config.yaml
image_size: 48
translate: 0.12
num_classes: 12
head_dim: 64
qk_norm: false
label_smoothing: 0.05
loss: "binary_cross_entropy"
optimizer: "soap"
beta2: 0.99
beta1: 0.9
shampoo_beta: 0.99
eps: 1e-08
grad_clip: 3.0
final_lr_fraction: 0
weight_decay: 0.1
Rows from block 3 of a small image classifier, named by matrix and row number. Rows with one number belong to one neuron. Each number is 128 + 32 x the weight over its row's rms, rounded and kept within 0 to 255. All counts start at 0. Numbers have three digits each. After the name is the row's rms in percent of the matrix's.
Before each neuron's rows are labels from the 100 images, of 14976, where the neuron reaches its highest value: "top examples" is what is common among them; "peak on" is the class under the peak. Only what is clearly more common there than usual is listed. The data: drawings of small networks of dots and links. In brackets: how many of the 100, against the usual share in percent.
# fc1: MLP up (model.blocks.3.mlp.fc1.weight, 1152x192), inputs 0-47
# fc2: MLP down (model.blocks.3.mlp.fc2.weight, 192x1152, transposed), outputs 0-47

top examples: blue dots (100 vs 8.2)
peak on: dot (97 vs 7.4)
fc1.737 086:067134096104161138128144170101070148168119037109128118119201182143128099130145152132127148167104131182133123136187087128111152019128129129146147
fc2.737 057:130116113130138204060172154128127126059141121129117179128097113115123123148112135138126127137109129135128160130146224124140140126119138032124114

top examples: yellow dots (68 vs 8.4); orange dots (30 vs 8.2)
peak on: dot (93 vs 7.4)
fc1.736 092:130134097121134133194129129216133182109199135151117180121132163155125138111154144062117096036094133177168113119105101122071159177132089086086149
fc2.736 085:171126140136139160175255120157162142083091087161104136133135127101109126123118084132038127213132147175112169115141162083136129106124139129142135

top examples: white dots (100 vs 9)
peak on: link (50 vs 4.7)
fc1.690 103:159135141142079072127128078167172201044172173100127131202135132155123110112152116124127110134115110025100145114131083125156187126138157116165137
fc2.690 084:124070154126123112083021132136125128209118192074132173132164097133109115129114156134061135225140131205128126148133150132153157160116108137162137

top examples: red dots (80 vs 8.4)
peak on: dot (100 vs 7.4)
fc1.132 094:142129111172113091125088131134143115095091109147122180145126042115138142155162121096142178129119060112089071128135078116165063116136113148107115
fc2.132 093:151147143150125173163124147120091160203096072177198160153163119111127118141154091094066136110102127091129137178122113128134175129120119171120078

top examples: blue dots (47 vs 8.2)
peak on: link (64 vs 4.7)
fc1.695 112:056122081117161138216111093148137126167142144124118168146210104133208143105067125151123129068079122150135123061128127083135132092130102132105175
fc2.695 109:131143128161124078200154141139131135122107086211124152102126141121126152126102112147087166074130104133120148159122116106143102141128118067109134

top examples: grey dots (48 vs 8.3)
peak on: dot (49 vs 7.4)
fc1.176 088:116066144118187099151180088157112106151104123132070137079149122125141136150119151091168149121137118112110104124224111129139136116127150110128084
fc2.176 087:139107134085135128101136096102124094120139141132158107127114127234145145122138099091167149129128140108128122209097187162139121226115142156103132

top examples: pink dots (73 vs 8.1); complete (33 vs 11.3); orange dots (27 vs 8.2)
peak on: link (78 vs 4.7)
fc1.567 098:140159106113163064156102125115130125160131125112096130085173131119112131154134111126164115108097140183164128126160128135145086116095034108107135
fc2.567 099:090125125146082111169090105129131118160121142172157068129251136166127113129131107157159155134128136150133131178124145114142136161127125171128126

top examples: orange dots (79 vs 8.2)
peak on: dot (69 vs 7.4)
fc1.41 093:131113084064107055116171110144179112065132127167133138116106114119173129170151159108128120102120121105123115140140077069198108118113089104174108
fc2.41 102:127066108121100105169128162114128177116102118215132128129111126126132130074130079107066151167099098152130182197139036145142133122131124139119106

top examples: blue dots (100 vs 8.2)
peak on: dot (99 vs 7.4)
fc1.712 090:066111095097157129118186170102084140165118041114106141126178192156121112098142162116124186115130109209122106176165120143117171015123153145135146
fc2.712 059:137100122127122208093187128128136128098123132114151169126138128133137127129124122126132155145141127168132141125076192131128126136124150108122124

top examples: white dots (59 vs 9)
peak on: link (54 vs 4.7)
fc1.660 102:127134128175090035130204088161129178065153157115043198177151124139127106103145119099126127078107133114114166115126144117124174138162150139118089
fc2.660 088:166119149093151126130112167151156122143124128135055122120138117103119105130120144148071098152133129147131164130079174128137133175094136096125101

top examples: grey dots (92 vs 8.3)
peak on: dot (77 vs 7.4)
fc1.527 099:128141128165059066150231105141133136035148164113071202122113126132110118116099063107136128067129149123124138132130151130131169128167185123096131
fc2.527 100:148135142131087140141144123135138105177130098124064113111246122134143118126121126127084127128131150133143167163058161132139124171122137176123117

top examples: black dots (37 vs 8); brown dots (31 vs 8.3)
peak on: dot (51 vs 7.4); link (45 vs 4.7)
fc1.212 093:151127106093195216108006149132167103140135138078143124131092129117134134127174180111101117149137099118108192115060218148124128184117115118063163
fc2.212 094:131182161128153095172127170157123145154104124117126035126105107129142145138165151130173120107138125085128172080183104085121101113154128031138114

top examples: brown dots (91 vs 8.3)
peak on: dot (97 vs 7.4)
fc1.103 104:091128093112164134206033129161097110107154120087176255132213165141129125091201153061114141120128135149129128106161127141046100180119103083101188
fc2.103 091:134140127133136141196195113159192122079070105128105116134121154155141146139098126133121159137151151224117160098102171101135138102134127077128147

top examples: orange dots (100 vs 8.2)
peak on: dot (89 vs 7.4)
fc1.362 094:149089112133094079135128129114178123083075160155125145090121106149175120160192144149097145124079091087144142158176065119232120113110130112182132
fc2.362 092:153056138134127114129151137177125144112093103178168141128110127130144132100132109116099131139096071164117209158136116152129127134142133121113127

top examples: green dots (42 vs 8.5); nine dots (40 vs 17.7); complete (34 vs 11.3)
peak on: link (80 vs 4.7)
fc1.543 102:127176132130066140120124179127145100108125117202140143015131129128182135129116142107129135098117118148121110138130104140146123138125091149175122
fc2.543 103:103139123113167128131133114147122125090120063184142062135115120124183128128129085092147170126131093126113162084158108138158139123127131135116147

top examples: orange dots (100 vs 8.2)
peak on: dot (28 vs 7.4)
fc1.360 107:118106073069109086122159162127185102099069143176130176125084121118159131211134144131129139123102038111120123124157125077173114136106139112195143
fc2.360 100:133045136125087106143172082130102130063113088171125148128078146128152128096157119124100166156106099167124164188132023130147132122150138102123126

top examples: brown dots (54 vs 8.3); orange dots (38 vs 8.2)
peak on: dot (100 vs 7.4)
fc1.306 081:131121072087141116124058131140141165117156158095161150130212179127119127139182176096087129123156164148166151098118001141131125255140066098107143
fc2.306 078:133136126132126147169184154134141142083096118126126156142129139121148133126126103128113193162126136219118128120129107104126132107135134102125149

top examples: purple dots (100 vs 8)
peak on: dot (99 vs 7.4)
fc1.312 107:118139066092115182087122164110121117128138072169087139115137145119099128128120142095096166097140128179129119153131051167122114050081131144142075
fc2.312 099:128131116152138083084201127124173134056110118138130197132135160125135132092146126064133139135126132255159159140143078160120154133134149077143063

top examples: black dots (68 vs 8); complete (35 vs 11.3)
peak on: link (26 vs 4.7)
fc1.716 097:120095154116034177119127072125144050128078120121130142053051118129084135139091101140147112068098097112143133184141121103181142125149189143164121
fc2.716 102:134122131125113190111133157102101109132133116181127111121176132188138139109151125114092117171126117178128134137079101126130140156128138154121123

top examples: complete (56 vs 11.3); nine dots (49 vs 17.7); grey dots (47 vs 8.3)
peak on: link (68 vs 4.7); dot (30 vs 7.4)
fc1.657 107:151132133162071122127166160095130085124115143175166128038085085126175147168126159072133139127152151126172114116140122092178103135111127106201129
fc2.657 112:115152121115140121089136161128123137141124076221099100151136124151154141132131111088127136134129115131121197074142142129170143177125126130138137

top examples: brown dots (87 vs 8.3)
peak on: dot (94 vs 7.4)
fc1.169 099:137174101104143134087049122165097137127178112067127236149183148124135109091167158027129133120140154132118134126123053133071116216154070093061138
fc2.169 085:138135124135143142202202141139182149069079109104123098134132154128138134137111119130104162128141141174110143083111157083128135095141128036127173

top examples: orange dots (52 vs 8.2); pink dots (48 vs 8.1)
peak on: dot (31 vs 7.4)
fc1.564 104:116128082053133126102153141080213132129116155146132122134074125086180132149156138127139119137128097120119141129126110134165117101098117032180132
fc2.564 089:142081128097127124138181124126128147030124114175121137126176173152067138073124090116092148108126089200123194179173005144147126150138117180128117

top examples: complete (28 vs 11.3); pink dots (26 vs 8.1)
peak on: link (36 vs 4.7)
fc1.337 096:105078131093154175125067136188150107124158129182149044180127091123139091086174148127083098159120107080173146089142206127092106086133094146130148
fc2.337 090:092139117117177030153123138163081160169104144149117052107125128111117127128133136109138128125124108079153128119164132110124120099142124007103121

top examples: blue dots (100 vs 8.2)
peak on: dot (100 vs 7.4)
fc1.339 100:092121138121139128118162155124098133129138050144114116157193204150106101131137133109138134127127117167124105151192123150094159041112143153151164
fc2.339 060:132109124129127221109205136156153113084139134117164178128141126132133103136137106128117151126124127197130167169101240147126126149128137089146126

top examples: pink dots (53 vs 8.1); orange dots (30 vs 8.2)
peak on: dot (81 vs 7.4)
fc1.445 104:121164129193108097120126120166142140053128105164171131140124128116172123138144134065131174120136127103139091119175093089137091122145105136189113
fc2.445 114:101137140128133122112140112128126155169117044229103081168120131125165113129122100118167130153125134132127174125107100138183153203119130181128128

top examples: blue dots (44 vs 8.2); black dots (28 vs 8)
peak on: link (62 vs 4.7)
fc1.328 116:123171158166097115238149126168149115118154178148128183127163144092123176090124181151144113093104134077111148162157153138143148137128144128106104
fc2.328 116:125126142120127160150082144175077144128114093172168196096135123161169125124108078164044133113096086116134168158076059141141168130111110148128085

top examples: red dots (27 vs 8.4)
peak on: dot (35 vs 7.4); link (30 vs 4.7)
fc1.292 086:124164130157115139140121129150125104129145125091037116131103132120132146077163190120126147073126156120119137143116150103169170131123114115130113
fc2.292 087:120124137128141087134127186141093139119099074227100135128137148156136110130142060127116162226122067203128142128175065134148136083130069067113109

top examples: complete (43 vs 11.3); red dots (33 vs 8.4); yellow dots (32 vs 8.4)
peak on: dot (61 vs 7.4); link (27 vs 4.7)
fc1.538 097:132127129169112126095132176088131098109097132146155172052089103115166134194113135092121170110153107118132085121126116113196090123108108126229128
fc2.538 106:105131124115145125087152178126138159131120089210113105141143123139147145135126129091116152129132113161113193081170148129181137170123128174127162

top examples: complete (29 vs 11.3)
peak on: link (52 vs 4.7)
fc1.636 115:169179127148131150050008169141127092071117142127140124154138127164123136168118113134061162175150125102105130133102238121122114085079128133113147
fc2.636 116:138174163119115091126077114138127122195105120132137136135095135129126180145115173118178122082161131105114131070170188097134133124119128066133123

top examples: black dots (82 vs 8)
peak on: dot (82 vs 7.4)
fc1.396 099:169113104115141201112014156134220128123127129117125107112088126134136107124172146110104143195131098099112156143059190112150108164097150158110168
fc2.396 091:115165147127172085168113172142115154170103136107125000128089108127151143133157131129187115114127121043126143069192113101121092114166126055133113

top examples: pink dots (78 vs 8.1)
peak on: link (30 vs 4.7)
fc1.719 099:146188115134150081147096104184119073169139155095148116143162096106105131127137127132141128104117093155161129156168154133081097153114095157105188
fc2.719 093:136126117122158107161110101127135099177128148185128131131224141150092128123132106143176163156131138188122127129091114133127100136137115134121159

top examples: blue dots (100 vs 8.2)
peak on: dot (100 vs 7.4)
fc1.369 100:128169085113164162106118106106116177138074038098128122157170123072140124113152116156091139121160137160088130163119120153146138070132080164170142
fc2.369 095:118179126134116180068185158117091137088103128184104189140159129100043154133120140121120044082089159168126113212112065126101161099129121131129135

top examples: green dots (25 vs 8.5)
peak on: link (41 vs 4.7)
fc1.126 097:127125154130199146172102057120089085131118123105152156070079088128175147152146157095107134105098130143113199158098139098190115116125112164103163
fc2.126 082:148155128110130126167209158155139104127103078129128141124223113131128145130127120105078159121120110138121122069140090082124110117121109090120110

top examples: red dots (48 vs 8.4)
peak on: link (25 vs 4.7)
fc1.137 085:144104111177199112173117128160151156164149162120224145145199151080152129144144143114153135113076133170130118126131120055135126175141120125133128
fc2.137 088:142127135127168098165143121157080127114126118186069060100108126175120124119152123120122126061117108164140137152159072133128071174118120131138143

top examples: orange dots (100 vs 8.2)
peak on: dot (61 vs 7.4)
fc1.327 105:177110146161148007128074086138169167112145111171137171157148114123138126082134143141128162079118142092141165112169136054198056118141128139124118
fc2.327 089:096130136131127127126129133155123184127116090174172100143105112104130139103128090169099154136100077157142172185133064097125126124133128081136155

top examples: grey dots (78 vs 8.3); nine dots (48 vs 17.7); complete (35 vs 11.3)
peak on: link (44 vs 4.7); dot (44 vs 7.4)
fc1.264 103:180153169143113158193183128068149079055121137165123144043103105127132141175083117087129119083131132153114105157123134132172094131106114116157120
fc2.264 120:079141133122135127124138167143132142133098067197098124134177130109159133128127085072109145149147096123115151059148147131161148148129103170148155

top examples: blue dots (100 vs 8.2)
peak on: dot (100 vs 7.4)
fc1.590 088:059130121100147126108159142118114138155127060131121111182172191131125118119149138156150129138154106186129130143196107144125207010102130129129141
fc2.590 056:129082128130124234047140115136151113046127131077136200129149119106087147130129134150144168133122149185133120127134185130116129127141136070123138

top examples: teal dots (100 vs 8.6)
peak on: dot (100 vs 7.4)
fc1.18 084:066073114079134130143127160093088134104099101124122081146148160126128096142135139185158138153105123179148110115154077144134116046106127131134148
fc2.18 057:113080165130122164173254145161145144091123145095158162132097127139127119137108128129067142124126128177122127160120233138109138113128125105109182

top examples: purple dots (55 vs 8); blue dots (45 vs 8.2)
peak on: dot (100 vs 7.4)
fc1.114 090:112140118079131128100145129105124120130141115164109152138164153117126121129125136111117187077130163145089087134131120157133131034102126159166055
fc2.114 083:124098118128127119111174128120133128097119086191114255114120134128148139137132092112133149136129128240148133182138063135128132132126132103124082

top examples: complete (54 vs 11.3); white dots (38 vs 9)
peak on: link (65 vs 4.7); dot (29 vs 7.4)
fc1.734 096:145128144150142108129166127161100139121204133147116098062141117129147133078136097127142123127088124128141126078126142021054121089153051108127136
fc2.734 107:119195107143130131135110153103108151120082110170150108136120136151115091120124063104098162117129111094130129131127064102159147153117143097112120

top examples: red dots (49 vs 8.4)
peak on: dot (41 vs 7.4)
fc1.119 092:149114118126167066142109128158131079228050125126105153131130128099215106138189195119125130129128134027133073117184116080140081157139104130146134
fc2.119 094:122118148124117126099182126087135120137135138219074133138139127228146130122123081075199147146123132121123134166150184149140139193118142173127133

top examples: teal dots (100 vs 8.6)
peak on: dot (100 vs 7.4)
fc1.131 087:030133103105181160226130195117117139150110089135153101124148129123130112156156134175137140139128115201130144131156080116140131068132115163144165
fc2.131 058:131133128130133181028199127130128144065122193118157144118117126127126110113096131163104128124113136138133139142140131129129125116128128026134137

top examples: grey dots (83 vs 8.3); nine dots (39 vs 17.7); complete (35 vs 11.3)
peak on: dot (56 vs 7.4); link (42 vs 4.7)
fc1.561 101:171193159169082129138187144117155141105137148165110207047128136141137137134068119107132135084154147148130100128072147101192097137140124126152080
fc2.561 105:075174126126084138106180150123114121139103040192121098125192120130162124130118107066090137142132098149126164114141139125162134151123132163134162

top examples: grey dots (91 vs 8.3)
peak on: dot (60 vs 7.4)
fc1.563 090:183196124130048165136168160131136123113110168153087198077138171133137151132021095107138111094165140128129086155075132093143129141139142112085050
fc2.563 091:064166131139085125154147111117091104131102013155143087130211093111163117120104111086126167131150108136121158138122137127131130141133133183150150

top examples: grey dots (82 vs 8.3)
peak on: dot (72 vs 7.4)
fc1.386 100:178199139169080096122221145102120131070110232165042167099107126138128136151097127104153134076131119116124129136116159091153155191137183128125090
fc2.386 099:108132146136106122159151127115096105187122053111138135137244107123169105128093103068070133129135125172129139156097166143124123098125143218176161

top examples: brown dots (100 vs 8.3)
peak on: dot (100 vs 7.4)
fc1.182 086:124123082035141133082092140135134156127154163094127157138128191120113146136166168089109121112153138130160129106093000143109120255128089101110138
fc2.182 083:121124120135144153171209140135148146077096112124128134134124142128149129127126092130124145161126136227125138116130083106126131099134133094124141

top examples: white dots (100 vs 9)
peak on: link (53 vs 4.7)
fc1.124 114:172136151125106073094118128138155221056201156129120128211128106178124098106163150111120106169125150112132150129139095131141136139133129117176101
fc2.124 104:086100159116113121146073165140118142236112135065155142132118119130146103119121142145073123150104107190128135099103121156122133122121130124136161

top examples: yellow dots (100 vs 8.4)
peak on: dot (99 vs 7.4)
fc1.613 104:131160138155139102090117125107129133182146129174121140085129127146130125189132158147122132152132114140126127123077124153103104202169128126121126
fc2.613 091:111134104096138103066127121117108138068142092123104208150188133119099110127151078100109161141124111175124150166092013091140146147131138161113113

top examples: red dots (57 vs 8.4); pink dots (25 vs 8.1)
peak on: dot (75 vs 7.4)
fc1.223 102:131150145145100098174123162139159080092139130171166129102091111115181142121166139123127154119128131053157067116150102100210082090127134124188162
fc2.223 120:102129128123124122103140148124110153165118073241114115165175152121164115134130112123129139130122118154126171111136118136189138151117122186131139

top examples: brown dots (63 vs 8.3)
peak on: dot (57 vs 7.4)
fc1.4 088:133052118030152121130068088113141101109141128108096135193135125127166140075144155098124120181110128074083178093108151154132105164144121124145147
fc2.4 092:144150128117136000139086157150167141153101138115119056118127133139126130131156160126129077119156120084131159091197137091124132129135127085123124

top examples: pink dots (32 vs 8.1); orange dots (29 vs 8.2)
peak on: link (32 vs 4.7)
fc1.23 085:165151136121132057132115097086140129115124132150152161129097133142129139145141128144146113128117127132130116126113122039142163133118121116153158
fc2.23 087:128128132141112089128171190091117125074105074239078153130117128128131128126115131110097160155126130201124178109143087102137155100103128104124189

top examples: grey dots (98 vs 8.3)
peak on: dot (70 vs 7.4)
fc1.68 113:126140152152057000111178098191108128080130164132066122180136128150121104111119166057140114112103138096164128122121157109128162099122169126126124
fc2.68 093:136083119135121129178191111136139114167133106132058190131240126094101113125093128164082136099107141199128163242071147123129107143114140171130105

top examples: teal dots (42 vs 8.6); blue dots (35 vs 8.2)
peak on: link (66 vs 4.7)
fc1.581 108:108120166082152126164121099156093125147128128130154141112147119131165133120103128136132136059114162144105125120066123108135133093153059138108167
fc2.581 103:096139134132152120229175153157128137095084046226109156089137120131173164133150087119060141128122101124112135091169012126141109070123116053128115

top examples: complete (40 vs 11.3); nine dots (39 vs 17.7); teal dots (28 vs 8.6)
peak on: link (41 vs 4.7)
fc1.190 101:127106136186108126143139162102181104100104117166144142058098093130097134169098124099119136095146127114134072145113122095185103106140132111161053
fc2.190 107:123143127122119141079137121098116126131127114239102123155140132160158130121120121115135128148133120168126163093134132123166135187126132206137129

top examples: red dots (69 vs 8.4)
peak on: dot (34 vs 7.4)
fc1.178 087:128183048088134141137128100150119164135158128125137186123202104113124125088177188089111088107086092133187139113138110124099137165104012068020140
fc2.178 085:147128118168107182161166108143148144106091126153082116135134130144103131107125084109050155196149147221126134106094181100132128102122137118122126

top examples: brown dots (45 vs 8.3)
peak on: link (40 vs 4.7)
fc1.311 107:078134144067137134184123106153101059135168140124191163162191159128157176101182119096134126130150124071078135120129145141116140108155129113112134
fc2.311 100:160132149093102129146059158133136147160109124101193150099143153118162158149096131133136205048129124134146125108143168089102123176118132066097085

top examples: complete (53 vs 11.3); nine dots (50 vs 17.7); grey dots (44 vs 8.3)
peak on: link (55 vs 4.7); dot (36 vs 7.4)
fc1.639 112:152125131181096137166176112126139052129110129169159142048103086130152157158125155109114132079139123108159108125127127086165113129140123128163122
fc2.639 110:104144124104136107111130145125133140119111068242109106133141125136174170129135098081137139136130083155125174073155123129159164131125116130129158

top examples: black dots (57 vs 8)
peak on: dot (57 vs 7.4)
fc1.343 099:154083114099165198082023137146156103110136135124131110169098140139133122128181165120094152221129089114128156120087235126127093162128098149106157
fc2.343 090:129181154128168018151102145142125169196111144108123027128073128126138143129147129128172110121126117082125144090203124094122120111155121046127124

top examples: complete (39 vs 11.3)
peak on: link (28 vs 4.7)
fc1.105 112:088144125124161125173141121113158122159106191142139153146220131117198163126077109129154122129116116160145087108146080088125129130126104082149136
fc2.105 112:139132093132073131172141158093130130125118096225112065131115129144138134114094101128079200128133116130098178127118088122156140185109146148123111

top examples: yellow dots (100 vs 8.4)
peak on: link (26 vs 4.7)
fc1.96 120:113135159079110093145126089130126144106134124143103109141128170139246135112138153128132099140136158142100152115116128064146125128147132099140120
fc2.96 121:190129138136127078198128125127121106097125083213108069129190147127165124098130143121151114100123142151146136118124124132158128082108134089107094

top examples: pink dots (88 vs 8.1)
peak on: link (28 vs 4.7)
fc1.414 081:113136139121149169138047124126135160114171130120108109060132131121100113157192145116082095178130130120116142096139129120080112146123134118108147
fc2.414 071:151142134142127097145185125139157077164116161138104107141134141129159166134090116122102176183151125089123123142136225094143126109123127116175144

top examples: black dots (75 vs 8)
peak on: dot (75 vs 7.4)
fc1.730 098:124083111104210243121069155159152116128154132137125087153070124114116128146152157102076132194135104122125147107072201161142124137114094143100160
fc2.730 093:122150158124160053159135155153125152180106135122118050124089105122132137134162130124190110116134122073140163094200096099124111124165119040132119

top examples: black dots (73 vs 8)
peak on: link (29 vs 4.7)
fc1.479 098:156101180140119133130151072063168113091137118118112132009126089153123123119171134141190117096138054163126123179129128137191177123113158176156114
fc2.479 094:154091139127118139162159161094124096037136127162117135124139130153131121127137130124087141198119127255116153086134110139153128138120129169058132

top examples: teal dots (58 vs 8.6); complete (35 vs 11.3)
peak on: link (89 vs 4.7)
fc1.98 114:109179121192066116132157123104162121057128127168177112104131110112166156131111108127139139121124113140116081118143119072194119125119051126132131
fc2.98 121:119136127117133127113134149130127137137106054227099096143153128124178124132120085064117142149140115127127201102132109133174142162119117193128126

top examples: brown dots (97 vs 8.3)
peak on: dot (100 vs 7.4)
fc1.237 081:129127101041156135066081129130159150125153185111125163139159184119123138154172157090114111120159135136158128103112023136112113255128097119111126
fc2.237 080:115136118133137151161182144130135143096103114108128155143123139128148122127130102127136163171123138202128126127129080106128128095136132110124148

top examples: grey dots (98 vs 8.3)
peak on: dot (87 vs 7.4)
fc1.213 113:159131143138132180104141127112130042095101125141129125050190141131181133124134122112125127102169178115122082125116119145145122114156091134155061
fc2.213 111:098156122119124099140138171148141160128101078184134085131127089111161134130112064049132150141136097119122143055153155138181137128141105107162141

top examples: white dots (82 vs 9)
peak on: link (51 vs 4.7)
fc1.651 099:136129155135086084113137107200136177039163142096099140255110095146118097163135126125097128071141135118094138104118132138150160150129150107165135
fc2.651 086:112111133133125129116106195184135134192126119142087178128145130103149137132101156169034122174104129189120155136135173130107136140113128151132130

top examples: purple dots (100 vs 8)
peak on: dot (99 vs 7.4)
fc1.589 098:129148057043137176117092122115129131112147085125134160114186189133091132133127140071133151089137146166104099131099095119125159034111142129143112
fc2.589 098:112140117132112133057130128125131132085127106152157203130140149122145134112120100107119137111127141199170116239129077122114124147126129125131089

top examples: grey dots (53 vs 8.3); complete (34 vs 11.3)
peak on: dot (48 vs 7.4); link (37 vs 4.7)
fc1.707 098:171171137205086109154219140091133155071120149124112179060094139132114143140076079095132128047146128131142097155126173102211113169138167103155064
fc2.707 101:118143131128064140126177131122106107177112060177129112127250127129160125126121109100062129139130116153127190152113138135148144172125129190139154

top examples: complete (44 vs 11.3); nine dots (39 vs 17.7); green dots (30 vs 8.5)
peak on: link (79 vs 4.7)
fc1.65 095:184116128167124087133133171056131084082125162164169163026043054123112127161112136093104128114131111116128132112140124099191122130139093120195147
fc2.65 101:123145115128134126127167154121125126144105067241088116155161150163152131129128127106103135160141125143125196091160131107179136167127154154128159

top examples: orange dots (87 vs 8.2)
peak on: dot (92 vs 7.4)
fc1.399 084:155106104145118061130133145130175118087141075157135127125047061128167113087161175092113155108116044133146102149117062081198038097163115125127063
fc2.399 092:123146107125140136134144145152122157124101087217125108137155150101159132111122020126126125185085109113127190167105100132151151151128128139124163

top examples: brown dots (48 vs 8.3); complete (28 vs 11.3)
peak on: dot (44 vs 7.4); link (30 vs 4.7)
fc1.184 089:133118111135163228137022161175189168107126119110153141156127126119148128128141180121076106141136127115135158112056177146110112165143098124066120
fc2.184 084:118151142127175040143123147157111154154097118128124055124107108129166132131167132125146117118127113072124154103209100097126103110147120043129127

top examples: brown dots (90 vs 8.3)
peak on: dot (94 vs 7.4)
fc1.134 088:111135113071163148119060118134091118121140140091089195121130138143141145143159147077119159114123122144113145133108119121068124126130100117049123
fc2.134 096:152160127125137133233223125154141111082064073145127140132151131145138151130106102107078208175150136184101129079120139094127155085126133117127127